Weights of a small image classifier.
Model: 4.75M parameters, 32-pixel images, arch vit, norm rmsnorm, activation quick_gelu, patch size [4, 4], layers 6, width 256.
Training: soap at rate 0.00082, 22700 steps.
Rows from block 3, named by matrix and row number. Rows with one number belong to one attention dimension. Each number is 200 + 20 x the weight over its row's rms, rounded and kept within 0 to 999. All counts start at 0. After the name is the row's rms in percent of the matrix's.
# v: attention query, key and value (stacked) (model.blocks.3.attn.qkv.weight, 768x256, the v third), inputs 86-171
# proj: attention output (model.blocks.3.attn.proj.weight, 256x256, transposed), outputs 86-171
v.48,130,205,199,199,199,198,200,199,200,241,172,201,210,200,195,201,200,200,201,203,200,200,200,200,204,198,201,258,104,282,201,200,198,327,200,227,197,201,201,201,200,200,200,199,200,202,200,230,201,194,201,197,200,201,194,200,202,205,195,200,202,203,176,187,202,199,205,200,211,199,200,200,202,216,197,199,200,199,200,198,221,200,204,202,200,201,199
v.49,202,204,201,202,202,208,200,202,200,200,196,200,198,192,287,216,200,199,184,196,358,196,198,201,197,197,201,186,193,199,198,198,200,202,200,210,200,198,200,200,199,200,201,158,197,200,200,200,201,200,199,202,200,200,200,200,326,192,184,200,201,199,199,207,199,201,196,199,201,201,200,194,202,281,200,202,198,201,198,198,168,201,199,200,197,198,198
v.50,146,240,202,200,200,194,195,199,200,203,328,200,314,217,191,197,201,199,197,195,200,200,194,199,200,198,199,192,200,178,200,198,199,198,197,199,200,168,204,201,203,201,199,188,201,201,202,203,200,200,202,200,201,200,96,200,201,195,198,199,199,174,197,168,200,200,200,199,204,200,194,205,199,202,199,199,200,145,200,201,196,203,201,200,202,199,201
v.51,205,200,202,200,200,213,199,200,205,200,201,199,50,200,190,200,200,201,200,202,176,200,209,201,203,199,199,431,199,200,198,199,199,197,200,178,201,201,199,198,200,200,200,199,200,200,199,201,199,200,198,199,201,201,201,203,200,197,199,200,198,200,201,200,200,200,207,199,203,200,198,200,195,198,200,200,202,206,202,200,194,201,201,198,200,200,201
v.52,162,201,200,198,202,201,201,202,202,259,224,199,199,199,186,202,202,200,191,200,200,176,199,200,212,201,200,427,201,200,197,200,200,205,200,200,200,205,200,199,200,201,199,202,201,200,201,208,199,200,198,210,199,197,197,200,207,194,206,202,200,203,200,199,199,199,175,202,199,200,199,204,199,269,200,200,199,200,200,200,175,201,205,203,199,201,200
v.53,020,210,198,177,199,200,206,176,203,206,178,192,214,198,79,202,203,188,191,202,204,187,200,200,207,200,200,230,199,249,200,202,221,210,190,182,201,216,194,200,198,198,215,203,192,199,207,195,191,207,209,192,201,200,198,199,197,165,153,211,203,221,212,193,167,198,200,196,189,198,200,193,202,198,209,225,196,176,206,175,200,211,199,224,202,230,200
v.54,019,220,186,195,190,203,223,233,210,200,197,206,132,204,184,212,181,194,200,147,218,202,240,214,199,200,204,178,225,212,198,185,208,172,189,215,229,201,191,157,209,198,200,166,191,196,202,215,202,223,247,231,200,220,184,200,203,246,167,211,198,204,188,188,210,211,178,204,170,212,200,201,171,204,215,189,207,211,178,153,204,194,213,213,200,229,189
v.55,097,198,199,198,192,208,198,200,198,194,192,171,121,200,204,200,199,199,197,201,201,204,201,197,203,199,207,163,191,203,198,200,200,200,198,179,203,199,199,185,201,200,199,204,185,196,201,200,198,199,196,199,202,343,208,200,201,201,203,201,199,190,199,201,200,199,204,199,189,200,188,200,167,138,178,200,199,199,199,200,198,199,197,205,200,202,192
v.56,167,200,200,201,200,200,201,199,203,200,202,208,200,195,200,283,200,200,200,199,214,200,243,199,200,203,200,200,192,207,197,200,202,282,201,202,203,194,199,199,198,200,203,204,198,199,202,249,201,203,201,201,200,203,200,198,201,200,197,200,200,202,158,207,203,199,198,202,275,200,200,203,190,199,171,204,200,196,201,200,105,198,198,200,200,200,194
v.57,028,228,199,199,211,184,199,198,204,194,208,197,197,202,200,190,199,205,153,193,169,142,201,204,197,196,202,199,214,193,200,180,195,200,205,201,204,186,187,196,200,205,195,200,192,199,190,213,200,209,220,194,203,201,206,197,210,200,174,198,190,207,207,203,201,194,284,188,211,208,201,203,201,186,200,173,200,208,199,197,207,190,201,214,197,195,198
v.58,168,198,199,200,203,200,201,197,200,199,192,200,198,200,194,198,200,200,200,204,200,200,199,200,201,199,200,201,198,198,200,200,199,201,201,199,200,204,200,198,199,200,202,201,202,200,199,200,201,184,201,199,201,194,207,200,199,201,196,205,201,200,199,187,201,200,189,200,198,205,199,200,206,202,205,199,200,202,199,200,202,200,200,214,199,200,199
v.59,123,199,203,200,200,199,200,198,203,200,194,200,205,198,222,197,200,200,204,198,201,204,151,206,212,201,199,194,211,183,199,198,199,194,199,201,199,201,196,203,201,201,200,204,189,196,203,197,197,201,197,200,195,203,197,199,139,223,314,200,201,200,209,206,201,202,204,206,206,201,200,198,200,194,201,201,200,191,200,201,207,205,200,199,201,200,214
v.60,243,293,200,200,201,188,200,201,199,200,194,192,200,198,200,204,199,202,128,199,199,201,244,201,199,199,195,199,200,203,200,200,197,205,200,200,200,197,202,200,200,199,202,292,200,201,199,200,203,200,201,199,203,200,202,200,196,199,190,199,203,198,200,214,199,201,200,202,85,202,200,205,187,196,198,196,193,200,200,200,201,201,199,198,200,200,196
v.61,101,171,200,197,205,193,201,198,200,225,195,165,199,202,200,203,201,200,201,200,187,198,200,203,199,196,199,194,201,227,188,198,191,197,202,198,200,276,179,199,200,199,198,198,200,199,206,198,202,196,201,200,197,200,204,203,192,197,199,201,204,194,199,197,203,197,208,201,230,204,205,208,178,199,215,199,198,195,199,196,207,203,202,202,201,202,198
v.62,172,200,200,199,199,190,199,201,201,197,201,200,200,192,199,202,200,199,200,200,194,216,199,204,195,199,200,176,201,210,202,200,195,197,200,202,199,193,201,201,200,200,199,199,203,200,200,198,198,198,199,203,200,203,201,200,201,199,257,200,196,173,200,201,200,202,201,201,199,201,200,206,209,200,173,204,200,181,201,200,225,198,196,198,199,196,197
v.63,227,197,204,199,200,208,200,200,199,197,196,201,200,287,200,198,200,201,200,176,203,8,201,200,199,200,202,201,197,200,200,200,203,204,200,200,200,204,211,200,201,200,199,205,200,200,200,227,201,201,199,202,199,201,198,200,200,155,199,198,200,200,200,233,200,200,203,199,178,198,200,203,200,127,203,200,200,199,200,197,200,200,201,201,199,199,202
v.64,055,203,202,198,201,200,194,200,197,174,200,200,194,203,199,203,201,200,202,194,202,200,199,199,199,200,200,191,199,199,199,198,205,197,200,195,200,209,200,204,197,198,200,189,201,200,201,197,197,206,200,200,202,510,199,201,197,205,197,200,206,200,200,200,201,201,198,200,192,199,208,199,200,199,198,203,198,202,199,200,201,200,199,202,202,200,210
v.67,006,195,207,217,220,196,198,206,200,218,230,178,211,221,207,212,202,199,247,193,177,219,195,183,229,203,199,206,193,197,207,193,223,201,199,196,173,197,195,161,213,205,201,245,163,212,161,192,219,179,180,217,199,199,135,190,183,217,218,200,201,212,204,203,203,216,199,200,218,206,192,212,162,188,174,204,223,193,191,198,186,208,207,227,206,229,202
v.68,007,206,213,209,188,224,181,238,201,228,188,211,220,200,183,190,200,188,201,217,229,183,193,205,200,207,189,234,196,205,177,207,215,209,204,170,203,202,200,201,200,223,200,212,184,212,216,235,203,145,186,206,196,195,192,161,191,230,219,199,196,216,206,183,202,172,193,215,217,199,200,134,159,225,206,188,227,207,214,208,249,178,185,208,201,234,213
v.69,021,199,210,203,198,188,197,209,197,195,198,200,203,204,198,199,194,201,186,202,214,198,208,205,202,202,194,203,210,197,198,198,198,198,200,188,201,204,199,201,200,201,200,195,204,201,193,199,201,200,207,199,204,184,206,194,201,199,195,202,230,193,199,206,200,203,202,199,216,197,215,193,198,203,205,200,197,203,205,199,199,200,191,207,200,220,199
v.70,156,213,201,200,200,199,200,199,199,294,201,200,32,203,204,200,200,197,18,203,200,190,200,200,195,200,200,200,199,200,202,201,200,200,201,199,200,200,200,198,199,200,200,201,184,200,200,197,202,198,201,201,200,201,200,200,199,200,200,199,201,202,201,318,199,200,184,201,201,199,200,201,200,200,198,200,201,198,201,200,200,200,200,191,199,202,199
v.71,006,164,200,168,198,201,199,202,197,160,196,212,200,186,171,179,208,193,197,166,216,199,197,219,209,194,201,206,194,134,196,198,153,215,178,159,199,197,223,209,198,199,197,195,201,194,207,178,200,220,217,201,174,176,198,205,205,202,210,204,213,207,214,297,204,200,149,255,246,192,209,159,198,200,160,204,188,213,213,233,180,210,205,190,187,200,177
v.72,073,191,200,200,200,199,202,200,201,202,206,202,203,199,190,201,201,198,217,199,200,170,204,207,199,199,198,200,201,200,201,202,202,199,202,201,203,200,199,201,199,202,199,197,197,200,201,206,198,199,197,201,200,202,231,202,188,194,201,199,203,201,196,196,200,199,198,202,200,200,198,198,197,200,198,196,200,197,199,201,201,199,201,201,200,200,200
v.73,006,196,196,225,199,160,203,193,206,187,228,197,205,211,253,221,215,202,223,151,207,213,199,183,126,199,202,168,200,202,198,203,195,274,200,190,207,208,206,198,198,199,210,195,218,202,154,171,181,164,195,184,218,174,240,213,191,197,171,223,200,199,205,181,200,186,191,197,212,224,197,224,180,190,233,192,197,200,185,180,230,192,201,188,204,209,198
v.74,006,202,231,192,206,190,189,204,194,193,206,216,210,201,202,166,201,190,212,156,165,180,230,167,206,193,197,197,182,223,218,224,202,191,200,188,195,200,200,198,198,191,195,224,184,207,185,224,201,209,218,201,202,217,199,186,206,212,187,212,170,242,197,141,201,204,276,158,194,244,199,224,149,222,183,206,199,176,199,215,181,218,198,209,204,206,207
v.77,005,218,194,221,194,207,179,207,203,199,269,183,246,208,180,258,200,201,206,207,202,202,155,201,206,192,201,230,196,183,205,202,198,224,210,214,206,193,182,213,213,186,192,210,194,206,258,199,210,197,200,225,180,200,245,206,177,199,181,168,204,183,85,218,181,194,212,218,230,214,206,190,192,213,192,198,200,189,201,206,200,213,203,178,205,193,157
v.78,005,187,179,202,200,209,213,199,179,201,216,201,199,235,181,204,197,198,232,181,212,248,214,176,231,195,216,187,208,194,199,197,223,192,201,193,202,214,217,203,215,199,191,221,190,196,213,224,218,166,224,201,199,125,208,167,178,192,187,187,203,195,193,215,198,202,205,205,207,184,193,204,117,175,187,190,192,206,195,201,190,193,231,234,180,197,210
v.79,172,192,200,200,202,201,199,201,201,200,204,206,200,199,202,199,200,201,198,200,200,199,200,200,202,200,200,202,206,199,198,200,201,203,200,201,200,200,200,201,200,200,201,200,202,200,200,200,200,200,200,200,200,204,200,199,200,198,200,200,200,201,200,201,200,200,200,198,200,200,201,198,199,202,200,200,200,195,200,200,194,199,201,201,199,200,200
v.80,085,199,199,198,199,204,198,203,199,202,196,200,200,198,200,201,200,198,199,201,200,199,197,200,200,200,200,202,201,202,200,203,200,200,202,202,200,200,200,195,201,200,198,0,206,201,200,200,197,199,207,191,200,202,200,202,221,212,199,200,202,200,200,197,198,199,196,202,198,198,200,195,203,199,197,200,200,198,200,200,199,198,200,200,201,200,196
v.81,031,211,199,200,199,207,200,204,204,197,195,218,200,200,201,201,200,191,201,198,201,206,216,187,203,197,202,208,194,193,200,200,200,201,200,196,201,218,203,201,207,202,213,201,177,205,201,196,206,198,203,199,200,187,200,198,199,206,194,199,201,200,195,195,199,193,195,192,207,199,182,198,197,195,204,202,200,196,204,199,179,200,198,205,199,202,202
v.82,168,200,200,200,201,200,200,201,200,200,195,200,200,452,199,200,200,200,200,200,199,201,202,200,200,199,200,198,200,202,200,200,198,200,201,200,201,201,201,200,200,200,200,200,200,200,201,198,200,200,200,200,200,200,212,200,199,200,202,200,200,199,199,200,200,200,195,201,200,200,199,200,200,201,198,201,200,100,199,200,216,200,199,185,199,201,200
v.83,005,259,196,199,200,216,188,200,198,240,151,217,211,193,207,220,197,213,192,205,200,194,202,205,198,180,200,170,202,214,187,204,234,181,205,205,209,200,194,212,199,204,207,227,208,202,221,257,206,186,200,219,216,197,218,211,197,191,194,187,131,199,186,228,201,199,249,201,211,191,206,212,204,222,197,191,191,195,190,199,204,171,210,232,203,197,203
v.84,067,207,201,201,195,198,201,200,203,204,217,200,87,197,201,199,200,198,196,201,201,202,200,200,199,200,196,201,201,201,199,201,199,202,199,197,199,198,201,204,199,201,200,201,197,200,200,203,198,200,200,204,196,199,195,201,199,201,198,200,202,200,199,117,200,201,194,199,199,207,193,213,200,199,204,200,200,212,200,202,200,200,198,203,199,200,200
v.85,076,200,200,199,199,202,197,202,201,204,199,198,202,199,203,201,200,196,199,201,200,206,199,201,202,200,199,200,200,200,201,202,197,202,202,187,198,204,200,195,201,201,200,212,199,199,203,204,200,199,199,201,200,203,201,204,198,197,204,200,195,202,195,200,200,200,200,203,200,203,200,200,201,198,201,199,201,202,201,201,202,201,201,200,199,199,197
v.86,204,192,200,200,199,203,200,201,200,200,201,201,200,199,199,199,200,201,199,200,198,199,200,200,202,200,200,200,201,209,200,200,200,201,200,199,200,201,201,200,200,200,200,199,200,200,200,200,200,200,199,200,200,199,201,200,198,200,200,200,200,201,201,0,200,200,202,202,204,200,200,200,201,202,209,199,201,198,200,200,325,200,200,200,200,200,197
v.87,006,232,234,205,215,201,177,201,202,201,204,204,226,172,195,200,201,223,205,202,202,199,211,224,176,199,197,207,213,187,218,226,132,207,177,158,193,172,204,182,184,207,203,159,214,194,268,219,202,211,194,215,207,189,226,226,222,210,200,193,210,196,220,194,194,206,175,204,201,211,157,190,178,207,183,200,195,203,206,203,217,256,209,203,200,217,200
v.88,150,204,199,200,201,197,199,201,200,201,201,201,199,195,201,200,201,197,224,201,201,202,201,201,189,200,200,179,201,202,199,200,199,199,201,202,199,196,200,200,198,200,201,200,200,199,200,200,200,200,200,201,200,200,220,200,199,201,200,200,199,200,141,200,199,200,199,201,200,200,198,200,222,200,200,200,200,201,199,200,200,200,201,199,200,198,203
v.89,006,200,172,200,207,201,194,196,208,223,208,228,217,210,190,209,201,186,202,222,203,188,208,200,216,192,210,174,175,187,183,172,213,184,195,194,222,178,188,173,200,199,203,260,200,202,195,198,192,207,191,202,212,176,258,182,223,167,213,198,202,197,206,210,197,180,217,201,102,195,206,205,208,160,171,231,200,201,183,191,224,177,187,217,194,200,232
v.90,113,198,201,199,200,197,200,198,200,199,197,201,202,200,200,200,199,201,199,201,189,200,200,201,202,200,202,201,200,157,199,201,197,198,200,202,199,199,200,201,204,200,200,200,201,200,200,199,199,200,201,203,201,198,201,202,192,198,203,199,200,198,202,204,200,201,199,200,198,199,201,200,201,201,197,199,200,203,200,201,199,200,196,200,200,200,201
v.92,005,172,202,201,199,229,213,200,186,196,232,217,225,199,209,215,200,218,197,195,200,201,183,197,217,179,219,222,197,204,199,183,209,203,203,206,200,196,206,179,201,188,202,229,177,203,181,158,201,208,203,189,208,225,178,199,194,183,191,192,197,234,205,227,221,221,194,209,198,173,212,156,97,195,189,223,185,203,208,195,179,223,189,199,206,213,197
proj.48,171,200,198,200,199,200,197,198,200,196,201,200,201,201,199,200,199,201,200,201,199,202,200,201,205,200,204,200,343,198,199,200,200,176,198,200,202,200,200,200,200,200,200,201,203,201,198,164,198,202,200,187,201,204,331,199,200,200,203,200,199,214,183,200,200,197,194,199,197,189,200,162,188,199,201,201,203,202,196,200,200,199,202,201,199,200,198
proj.49,137,132,200,200,204,198,200,200,199,199,201,201,200,201,176,210,199,202,247,202,205,201,200,199,192,202,200,201,302,206,199,204,211,198,200,200,200,200,201,183,199,201,201,205,195,204,197,199,201,200,200,201,200,198,195,200,33,204,203,200,199,200,199,199,201,200,200,201,216,201,200,200,258,198,196,200,199,204,200,201,200,202,199,201,199,201,202
proj.50,185,229,201,201,199,197,200,200,200,200,18,203,179,200,197,200,200,200,197,197,199,200,197,194,200,200,201,202,202,197,200,201,201,201,200,199,199,199,201,197,199,199,200,200,195,199,200,200,200,201,214,199,200,199,217,198,201,189,200,201,201,199,201,204,200,200,189,203,200,199,199,264,199,185,198,202,201,209,203,197,202,203,200,199,197,199,193
proj.51,123,198,200,202,199,200,202,202,199,200,199,200,206,178,215,200,199,202,205,205,182,201,201,202,201,200,200,0,203,154,197,201,200,196,200,203,203,201,200,204,201,200,203,146,198,200,199,198,199,210,200,201,200,201,217,199,201,246,201,196,200,200,189,200,200,202,201,199,207,200,200,203,196,303,201,200,198,197,203,200,195,203,197,200,201,206,203
proj.52,114,200,200,200,198,205,199,200,200,2,204,202,198,223,196,202,202,199,200,188,194,202,202,198,199,200,204,200,203,201,200,200,187,203,200,185,199,200,200,200,199,200,196,196,241,200,196,200,200,200,199,205,200,200,201,200,200,197,200,196,202,200,200,207,202,200,200,202,216,200,199,200,201,201,198,200,203,200,203,199,201,200,197,200,200,199,204
proj.53,023,205,199,204,209,200,190,200,188,199,216,189,209,209,202,193,199,201,269,205,203,205,202,193,198,202,206,208,245,186,205,193,197,202,199,240,202,194,197,211,192,205,201,198,228,230,197,207,204,205,202,200,195,203,208,228,177,212,211,191,203,203,193,194,209,204,222,196,233,216,205,174,168,182,201,192,203,201,209,199,199,212,200,195,200,214,192
proj.54,019,178,205,215,205,181,180,200,206,165,188,218,184,200,195,195,260,195,202,208,204,184,183,213,198,206,201,200,207,213,215,191,207,201,211,199,182,223,187,193,193,204,200,204,199,227,228,179,198,234,184,192,199,202,200,200,185,189,193,187,203,199,205,212,208,197,218,202,172,231,200,271,308,216,88,180,197,214,243,200,189,170,198,192,208,164,160
proj.55,085,200,200,204,203,203,199,199,200,201,198,189,198,202,200,198,199,202,201,219,207,197,202,198,198,201,211,198,196,202,198,202,205,200,193,297,199,196,204,197,199,200,199,200,216,193,201,236,201,203,200,199,199,92,196,199,194,197,200,198,194,203,200,200,202,201,184,196,203,200,199,199,201,201,202,200,197,203,180,210,201,200,199,200,199,201,202
proj.56,152,199,200,198,199,203,201,196,200,200,200,196,200,133,200,171,203,205,202,180,199,208,205,200,200,200,201,198,199,200,196,199,198,199,200,202,199,201,201,201,200,200,201,194,200,198,197,187,200,201,200,203,196,207,202,200,200,180,201,200,200,200,196,199,199,200,198,200,202,200,200,199,196,200,199,199,200,197,199,201,437,199,200,198,202,202,200
proj.57,032,192,203,193,204,266,189,195,196,207,139,212,193,195,223,233,203,203,198,202,265,210,208,197,239,208,193,208,204,180,199,200,202,202,188,208,202,184,185,183,150,196,205,256,207,198,202,207,200,201,199,201,225,197,200,196,200,196,207,197,207,210,199,203,195,200,207,205,206,193,199,244,206,196,200,207,184,201,192,200,200,212,204,184,197,202,194
proj.58,167,198,200,200,200,201,199,201,199,199,200,199,202,200,200,207,200,200,316,209,202,202,207,201,201,198,201,215,208,192,200,203,196,197,199,200,200,205,200,199,200,200,195,204,200,201,206,201,204,201,202,200,199,199,204,197,222,198,200,200,198,208,202,201,197,197,200,202,202,203,200,203,201,199,202,199,200,199,201,199,202,202,198,193,199,201,198
proj.59,151,202,202,200,191,200,201,200,200,201,200,208,196,197,198,200,200,198,238,197,173,209,230,195,198,200,198,198,166,200,199,200,201,199,193,204,200,199,197,198,201,200,200,319,200,199,200,205,199,199,200,197,200,201,199,199,200,199,171,194,199,200,200,201,202,200,219,199,193,200,202,199,207,200,195,200,199,307,201,199,203,201,200,198,200,202,205
proj.60,191,195,202,196,200,200,200,200,199,197,200,199,200,197,200,202,201,197,375,205,210,200,222,200,200,198,195,203,199,204,201,200,197,212,201,203,201,199,203,200,202,203,198,200,198,200,200,202,204,200,198,199,199,199,196,196,199,205,203,200,201,202,198,201,200,200,200,199,201,201,200,173,200,193,199,202,202,200,198,200,202,200,200,198,200,198,199
proj.61,107,203,199,198,200,213,200,200,198,208,259,207,204,201,148,196,201,199,205,201,191,205,203,191,199,200,196,198,200,200,200,222,218,196,202,200,200,135,200,112,201,201,199,200,216,200,199,213,200,195,200,200,200,205,201,107,205,199,195,200,200,205,201,200,200,199,200,198,197,191,194,202,200,203,197,199,199,199,191,200,200,223,197,200,200,199,177
proj.62,276,200,198,200,200,200,199,199,200,201,200,203,199,203,201,200,200,200,202,202,199,200,221,201,200,200,199,188,201,202,201,199,200,200,201,254,200,201,200,200,200,200,199,199,201,202,200,169,200,199,200,202,200,200,200,201,206,201,200,200,196,200,198,199,200,199,182,199,200,200,201,200,200,203,201,196,200,204,199,200,200,195,200,184,200,200,200
proj.63,210,201,200,200,208,198,199,200,200,212,205,203,200,56,200,200,200,200,200,201,198,386,199,200,200,200,201,206,188,201,201,200,200,198,201,201,202,203,199,200,199,204,200,207,203,199,199,206,201,203,200,200,197,200,198,199,194,305,196,197,198,200,201,193,200,220,213,202,203,200,198,199,199,201,200,199,199,200,196,201,199,201,200,200,201,202,198
proj.64,074,198,195,201,198,191,201,199,191,196,170,198,191,200,199,201,198,199,209,206,199,199,206,207,199,196,200,176,202,205,187,194,202,201,192,200,201,200,202,199,188,195,209,197,198,197,202,201,197,198,201,186,201,0,214,195,199,203,199,200,203,192,200,216,197,192,202,216,207,202,197,195,199,248,199,204,196,199,199,201,202,200,200,225,198,195,200
proj.67,008,222,198,210,199,205,221,182,193,204,200,209,200,190,184,205,211,201,176,213,188,200,206,76,202,198,200,193,225,208,169,190,152,212,220,157,236,197,204,205,191,206,178,182,236,198,190,214,208,202,175,197,202,194,215,214,190,202,210,222,191,234,184,223,176,195,205,176,199,174,201,200,195,221,174,186,224,197,192,196,148,200,172,176,204,197,156
proj.68,011,208,201,198,200,169,200,195,181,171,174,204,203,210,205,184,187,205,231,195,178,168,202,157,182,185,194,191,207,197,232,200,184,202,200,162,200,236,159,196,187,162,205,179,218,202,193,187,196,160,187,197,198,205,169,204,185,198,230,203,211,210,221,238,195,195,205,198,175,196,218,186,165,196,205,220,211,191,204,203,201,225,177,199,227,197,214
proj.69,024,198,196,204,214,194,205,190,196,199,192,203,200,205,204,190,205,216,190,198,218,198,196,196,196,201,192,186,194,196,203,185,201,193,220,191,202,192,184,207,208,198,201,199,195,203,201,198,191,198,206,189,209,194,200,200,199,201,213,221,205,193,189,201,205,192,202,195,195,202,231,196,195,198,201,200,211,216,200,205,197,199,206,211,218,179,211
proj.70,194,203,203,199,200,200,210,200,201,193,200,199,293,206,200,202,205,203,199,201,199,198,200,200,199,199,200,194,200,203,181,202,203,199,200,200,206,204,203,200,201,200,200,201,197,200,201,206,201,201,199,199,206,166,200,199,211,199,198,199,238,200,203,146,202,200,199,200,172,201,222,198,197,204,200,207,199,201,200,199,188,201,205,206,200,200,193
proj.71,008,199,200,211,190,200,205,162,214,211,204,182,198,188,162,179,194,216,183,200,175,211,195,155,182,208,203,192,189,185,228,166,208,202,196,146,176,214,222,204,218,204,202,187,189,198,200,214,188,200,205,203,221,195,206,184,172,212,191,207,233,189,177,200,213,149,195,170,189,196,187,244,245,202,262,199,205,223,180,194,185,223,180,197,198,205,196
proj.72,101,200,212,200,202,194,201,200,203,202,197,199,202,204,198,202,202,199,76,197,205,179,202,203,200,206,200,201,210,209,199,200,200,201,199,199,200,190,205,207,205,200,205,205,199,196,200,200,200,241,198,178,199,201,214,200,217,204,196,190,198,206,205,200,202,197,197,196,173,193,201,192,204,201,199,201,192,174,199,219,194,199,202,198,196,201,186
proj.73,008,161,207,175,208,216,200,248,181,211,205,194,239,207,194,215,187,200,191,179,201,219,205,246,205,226,217,194,200,185,191,207,117,198,192,197,211,190,194,249,199,202,187,191,191,220,189,233,208,202,200,196,151,181,189,206,204,173,201,221,201,199,198,197,220,220,197,190,190,208,201,168,199,185,205,206,197,194,200,199,192,176,171,200,187,209,201
proj.74,007,197,201,188,201,203,218,185,209,203,198,155,213,183,188,216,199,194,224,199,203,232,188,175,184,216,196,199,207,214,200,196,273,208,200,225,212,193,196,200,208,207,205,235,192,197,172,197,200,199,197,220,140,195,148,199,212,226,204,220,192,201,193,206,211,197,246,242,201,201,202,218,216,225,214,198,187,186,205,203,189,184,195,187,173,214,199
proj.77,009,201,195,228,191,195,211,197,227,220,178,221,205,238,204,202,196,202,156,177,180,190,215,224,188,186,202,199,193,196,246,203,187,181,188,176,209,205,215,197,199,167,196,197,200,172,198,198,204,206,261,194,193,177,202,185,200,210,187,180,188,199,205,196,231,202,210,204,173,200,201,248,173,166,165,198,200,174,202,208,217,166,194,192,220,204,251
proj.78,007,200,177,140,189,216,197,201,199,192,207,195,201,196,183,179,232,256,184,195,191,203,186,190,208,218,186,228,213,197,169,209,171,214,212,188,196,199,197,218,179,203,183,194,201,196,130,201,203,165,195,196,161,174,220,213,186,208,238,198,200,256,221,170,181,183,202,201,243,182,189,194,162,236,198,224,208,200,205,226,183,186,210,148,200,196,197
proj.79,184,198,200,201,200,196,199,198,199,278,198,193,205,158,221,200,202,201,208,201,205,200,168,201,204,200,200,202,205,198,201,202,201,198,198,199,199,198,201,200,205,195,198,204,202,200,200,199,201,197,200,202,199,199,197,196,239,200,206,198,205,198,199,199,201,202,200,202,246,200,195,201,201,139,198,202,199,214,200,200,197,201,199,201,200,199,200
proj.80,127,207,199,200,226,201,203,199,240,199,200,222,199,201,200,206,204,201,202,201,192,200,200,204,201,205,197,199,201,195,235,198,199,200,200,200,199,200,210,201,202,199,199,480,202,193,199,197,193,205,202,197,199,193,200,199,198,207,196,205,208,199,198,200,201,200,207,201,193,197,201,196,162,199,206,203,196,200,198,202,189,203,203,191,206,200,197
proj.81,053,193,201,206,210,197,199,202,157,199,189,163,202,201,196,202,204,202,172,205,200,197,203,199,204,227,166,227,208,204,196,197,199,200,197,185,209,197,202,200,210,204,204,202,197,197,236,193,195,210,204,202,200,199,196,212,197,228,201,196,199,192,205,194,196,213,200,197,202,198,199,197,206,209,196,194,203,190,200,201,201,198,199,197,216,190,202
proj.82,206,199,200,200,201,200,202,199,205,198,203,200,199,0,162,200,201,214,117,200,200,200,201,200,204,202,200,206,152,198,201,199,199,190,198,201,200,196,203,200,203,198,200,199,200,201,200,199,201,216,202,201,200,200,200,205,205,194,222,199,200,200,195,200,201,200,199,196,194,200,200,170,200,199,199,202,200,198,199,200,194,200,207,214,199,196,201
proj.83,006,202,198,202,194,185,209,222,195,194,158,176,201,246,233,207,209,201,200,202,167,194,218,210,191,196,201,201,200,200,172,200,220,200,204,251,194,203,198,200,184,179,200,198,200,195,189,191,200,197,222,187,190,204,211,195,211,200,205,195,207,223,228,197,204,201,199,296,200,205,201,183,175,189,193,215,203,200,231,210,216,199,200,192,185,197,231
proj.84,113,200,182,201,197,211,202,200,200,198,198,212,206,204,205,203,205,198,202,199,205,196,203,200,198,199,200,200,177,198,185,200,200,200,207,201,201,198,194,202,194,201,198,200,201,201,200,200,201,201,198,202,199,201,203,200,195,201,199,171,198,237,200,217,200,201,202,201,262,213,206,200,200,205,198,203,205,200,199,195,204,201,197,198,201,199,198
proj.85,073,206,195,199,192,195,196,199,203,201,196,201,200,200,198,204,184,202,208,197,200,183,200,204,203,193,185,185,199,208,204,199,200,202,198,201,200,200,197,201,184,200,203,213,187,192,199,199,202,193,194,203,190,199,206,202,196,198,199,170,200,196,198,201,200,204,204,202,199,207,193,197,200,198,203,200,200,198,198,227,198,198,200,196,197,200,199
proj.86,161,172,202,201,201,200,200,198,201,94,199,209,192,201,199,200,200,201,271,200,199,200,205,199,197,198,196,196,201,201,202,200,201,203,198,200,200,199,208,201,200,200,195,211,213,198,200,189,199,200,198,202,194,204,205,200,200,200,208,202,247,200,195,347,201,201,207,204,203,201,199,197,200,204,199,200,199,195,201,214,106,201,200,199,198,202,200
proj.87,007,197,198,220,198,199,190,219,217,203,179,188,191,184,196,188,204,171,194,200,204,195,202,196,182,187,188,211,187,198,203,197,204,200,195,214,191,200,222,203,181,162,211,195,214,193,205,192,197,238,199,203,151,235,187,197,218,187,215,198,287,184,182,234,224,200,191,153,175,195,222,203,200,175,270,233,196,242,174,213,232,186,194,201,239,197,221
proj.88,232,197,208,198,200,201,198,200,237,188,200,198,201,197,282,198,199,202,202,201,197,204,200,198,201,198,199,200,195,201,209,199,200,203,201,199,199,200,200,200,201,192,201,204,189,200,200,193,200,199,201,199,200,182,198,202,198,199,200,198,201,200,200,190,200,200,200,202,201,200,198,201,197,155,203,198,200,202,198,199,200,200,195,194,198,200,200
proj.89,006,203,171,193,253,191,193,239,149,188,208,211,187,132,216,179,200,174,190,208,161,193,205,200,209,216,200,214,215,216,195,210,191,220,192,173,167,237,203,200,184,207,188,180,173,201,216,208,215,202,217,200,181,196,154,233,203,192,215,187,187,185,212,243,200,197,155,211,218,211,241,161,187,183,217,180,221,202,181,200,195,188,201,224,193,217,212
proj.90,105,200,202,202,203,201,194,205,204,203,203,188,200,200,216,201,201,197,199,201,202,206,197,197,200,202,205,189,198,201,199,201,201,201,201,201,202,202,201,195,198,197,198,200,199,200,201,199,202,198,183,216,200,198,199,199,208,200,180,195,201,200,201,201,200,190,202,206,200,200,190,202,201,201,198,200,200,198,199,200,202,201,202,211,201,193,199
proj.92,008,184,213,198,181,197,199,163,206,209,234,188,191,185,184,231,234,194,195,199,211,191,207,121,191,228,194,175,208,213,192,200,236,217,201,148,214,194,191,195,212,173,210,191,187,170,200,199,214,166,200,199,188,155,217,254,192,211,199,210,215,195,199,191,243,152,200,199,201,204,197,202,213,200,200,194,273,203,166,222,185,196,193,193,180,236,200